Weights of a small spectrogram VAE: encoder widths [64, 112, 192].
Rows from block 8 of the decoder of a small spectrogram VAE, named by matrix and row number. Rows with one number belong to one channel. Each number is 128 + 24 x the weight over its row's rms, rounded and kept within 0 to 255. All counts start at 0. Numbers have three digits each.
After each channel's rows are labels from the 100 clips, of 14976, where the channel reaches its highest value: "top examples" is what is common among them. Only what is clearly more common there than usual is listed. The data: struck, bounced, scraped and rolled objects made by modal synthesis. In brackets: how many of the 100.
# convs1: 3x3 conv (decoder.decb.2.0.convs.1.weight, 32x32x3x3, each kernel summed), inputs 0-31
# convs2: expand pointwise conv (decoder.decb.2.0.convs.2.weight, 64x32x1x1, transposed), outputs 0-63

convs1.12:134100173131125142089137121138138124097161150124110135078142111122117071125136115106071120133138
convs2.12:159097109122116155156153151138094123115151103124134126083136106110113095136119138124134147129144171138129149082160137134140148105132081092162142111099124143110130126105148178072111132067132138
top examples: repeated hits (51)

convs1.3:120126176152126130072116108140147104115112153135136113119115105152140096108142100131079164155097
convs2.3:119160134117144146103120144116143136120099127140121137099144126113119155133102130142092150120112146172120145139156053122126134106099077090154140159126081117062115101115134142119089132136127165
top examples: striker: soft (93); rubber-like damping (46); clipping (34); text has "clipped" (34)

convs1.1:095129114140131125152174130119139156130115089143129121130117140154120099132118140117199114184156
convs2.1:154129087094111110128147117102131137079106141136135116112101128108071143095121163169137106119111101139094082125147123091134121131133062109152119142167130109156132134125113147108124113097116168
top examples: hard striker (82); mains hum (30)

convs1.17:107151133103118118102118110159169148128120104120095104108129127118117115166139049144119144102147
convs2.17:125122153149135145114108136062160122182147136116095134188128157172125137112118103134152160104122150162128108126148149121151124079190142095130123136103122137140121112102120087128132132131134119
top examples: bouncing (44); steel-like damping (40)

convs1.26:122113135163137118171125162140094091152157107114144124149118144068133130140135170117101090123120
convs2.26:113098075095117108106116109118138121154162117113122134105103115107112139153145099118135089107153084128133111098125158148101138122128092114134136121127122095167117117095049125127148156078128108
top examples: steel-like damping (54)

convs1.5:130088123157128130196142123117160164155087109135136161143120136118126126135168121120171115137147
convs2.5:096138091135108121139094137105171098146140099110112162146137120133107121130117114148126181151130120109103128104089087127124115106150142139171124146113066118162128131077128119107089128154115084
top examples: striker: soft (94); clipping (33); text has "clipped" (33)

convs1.29:161124132118096134150112109107142154087053152118100143134130138148110133137119098152098160118117
convs2.29:112146145141120131118126117137134131153116133101145130112094117119155091125114057130146085105120126144150144151105117143132153145163136139120120134184144120140110124133062131081151131053131141
top examples: bouncing (56)

convs1.28:121085106143121180176111168080135132129096107152152137158147135130157106120129136133106114145129
convs2.28:138114137146124111150146132117160107070113122132128159124113133130111123125089123107136078101156147129135072158116100149173101110135115105136091085130122136086126125123122062091111123159141138
top examples: striker: soft (87); clipping (41); text has "clipped" (41)

convs1.14:119111127134140136218127099117134180133129121128140129155131117145129159126131128144136132158178
convs2.14:086113164140126164140137154108143091140127137106092158120095093109125146157088130109130150130146106115103138118107104147085115175124129148081108090137157099133066101109111120113120146121108138
top examples: striker: soft (84)

convs1.2:113130165129081097082116129130116149117107163127085130108128122093141109108122150125136161139074
convs2.2:129130165108127117131104134124142129106134141151135090128125124164148102131152122122114164150154033096151099144149118123106150092130186089120143168139116113140144136151149125131170130144138149
top examples: bouncing (54)

convs1.21:142129130135144117133119084109141124181175110108138138114133118134117160144136143105153127193172
convs2.21:132164137134140116126130079144092121086124140126105133160120120132154095137135096128100120083112110128141160141142152122101127110109111067114113138162151090128142120132073143061160136098125132
top examples: steel-like damping (47); clamped rod (29)

convs1.16:107104127168172143157152108181093142150073133150135131147112134116130105121113123128155123105153
convs2.16:108133103131123138114149124199138128104141118121150089112116088107136088128133135108087145119151083165134129102159141121147119156099098141117170098138150120114142111104126180096132140077127110
top examples: striker: soft (90); repeated hits (45)

convs1.6:120129132128122142158121109108142106174128135147095141134112105114107142120178074112116184146094
convs2.6:123146110084132127148143146110128141143124120129104109128121115134116146116150134102143151149075128175116160070059116124123114131160162127138107155138101128130110117151083152139120104077149085
top examples: striker: soft (85); large (68)

convs1.11:120104117124127162157138145124109177127115126130103156153127133146093077145134123094161162176134
convs2.11:131118134108082114101118117139139109145133118103144163130090118125163114128130144165099143098133114179133136152097143132135149125087127103121107122162173117134186107115076165104157103115135088
top examples: striker: hard (77); small (65); mains hum (32)

convs1.20:103123096114153149132124085090140150156112140133149165137097123156087119135149130112129117080169
convs2.20:134135125080119095067116128088142115158135118103139134142129121152149131104128085136122072132163106110145115138118141104137162136148186124134148150133186143112114140156158160113150151154128109
top examples: striker: soft (87); repeated hits (51)

convs1.24:153108122139146133207142118114127154143131135109154143128111122123124199104136129120165133130149
convs2.24:142126134139127139134141113121154099150125104121091117072131082153112120124156095127141141156108088084107155140136063105115162101124087109088107118123108149089114137138103139101089121125132149
top examples: striker: soft (85); rubber-like damping (50); clipping (37); text has "clipped" (37)

convs1.15:128144146072145109118174141119130085145104158145120118128116115151154101134100121097116148115076
convs2.15:146138103103139101139143083171148115069139122121108086112136119096112103127170131127099127126131125114123092179169157134125137151118170125171145113159133132110109137127174090156122148151123123
top examples: striker: soft (83); repeated hits (43)

convs1.7:118129127131148121210133137131123150166134136132125132133102140133128131134129138136198144173156
convs2.7:109136084078129100124117145138153088112146084143120134083119098100107138140120133132123089160148104093131098118166099111109135137151091098157133096112110092151136121114155136100086159121121150
top examples: striker: soft (84); rubber-like damping (46); clipping (32); text has "clipped" (32)

convs1.23:152142122117131108054141149135080125126125103114140110151115124115085118132108134169114103137090
convs2.23:143129149134092154105126176149109126174174094122165157080113120129141104118103124123142090130129135134100115102120078128126139110113088142133161074179155127161140112141094133115114127122132134
top examples: bouncing (58)

convs1.25:128144136133153170108113120144124133127068148134090142119156136128112116125120083117133164162073
convs2.25:093145105110098115136140084126132083098136137125125079120105106119126106148119131141127158143106149159135145134184143112138114141123147132147132121147121126157170147123037094116145133125137084
top examples: hard striker (86); repeated hits (41)

convs1.31:114176161101115139074117150155103115159110102150114116115110123083148095110147137126137153110115
convs2.31:099141109119142148159139120144069137147106112138138092148151149147124149130145131093163073145105146141124101115142164117097127084150074116138159125128144149141126114164118103171106172138138105
top examples: striker: soft (80); rubber-like damping (39)

convs1.18:111107117134140131216141131121133165121133130162131128124128132109122133127158136117160127175174
convs2.18:123102073121124134123094137141155106146136134139088109099104123157131143132070134117092114162149094137117124137109093103123135112120088122114095085059112131121125138101159113119133160112127090
top examples: striker: soft (85); clipping (42); text has "clipped" (42); clamped rod (31)

convs1.27:124168117138094179075134121147105134068120125124129119118130094122145103130089114118139109101120
convs2.27:095127073116114136115107111092125118122154141131141121151148162117154150137165113139120104156133136141132130159107087135123127170147125104162133119127149149096154135174112157147072174079129160
top examples: striker: soft (83); rubber-like damping (44); action: rolling (43)

convs1.4:146158100111156170140151151148132160188130109136158130144104124150132151117104153140100144090122
convs2.4:126091152147116133098145152070130156108104130133135152134156129131150135129158125131130093127125074109130054151152128111128134130079113094100133097135129123130114127164149069134154132101150141
top examples: striker: soft (87); large (70); clipping (31); text has "clipped" (31)

convs1.19:099123139139154158160145084116141140163075134157132149140126108105101101123120103098151151117165
convs2.19:144109144112116121134145088154092121086120126139141082116131128146121152107139147089170106116130066109144127168128115100105127152083113084089107144153116138157138116162129165129131171119133109
top examples: clipping (40); text has "clipped" (40)

convs1.0:135134154115099138092144130156095153094088127107079123130156157163133142120105144096143105094121
convs2.0:139125111121142127130119081137140090043118140124138162150124142141118149121157151135159109126103129068124142094103132127131054141128136138136129156154173119130153134103124128147151124098111114
top examples: striker: soft (81); clipping (45); text has "clipped" (45)

convs1.30:122172151140142086085120134177127125134151137107133095117173126164103148108124142154102119107112
convs2.30:141166122153121155142128143093094157148166138120138126125132147120135105133053141146061122111118116090127102099132118107138150120102141138114128138087114120090138104141112147122147073096126159
top examples: repeated hits (55)

convs1.13:119156127110128137067116118142126095114156093144103113121171152138142151135109078107094154119133
convs2.13:095136122121143134092116118139085125136139141098136097143127140127126067125078123125110098123116141168129148144119111128150137110153160162151121175090122113107110119145089100072101109131123182
top examples: striker: soft (83); rubber-like damping (49); clipping (37); text has "clipped" (37)

convs1.10:116094105141091150075095101089138110139109116181086132137124131116111133107153131136148127143150
convs2.10:119142107125081080123141147097110090112122121117094106134079128184115100090101141086156102118141127147141115167137121135114141133145151126149118113131118080155159124129068113116134145133100115
top examples: clipping (35); text has "clipped" (35)

convs1.22:153163130065114126121111161151103153111158139116132151095120119113127113165134150104162114160155
convs2.22:117052140154122111125114094087126134156150132145149148110138145143139099136125109139121155119125126149126103128106084141126141126097129146126121135068127143095144112110175075131089153175137149
top examples: striker: soft (82); clipping (29); text has "clipped" (29)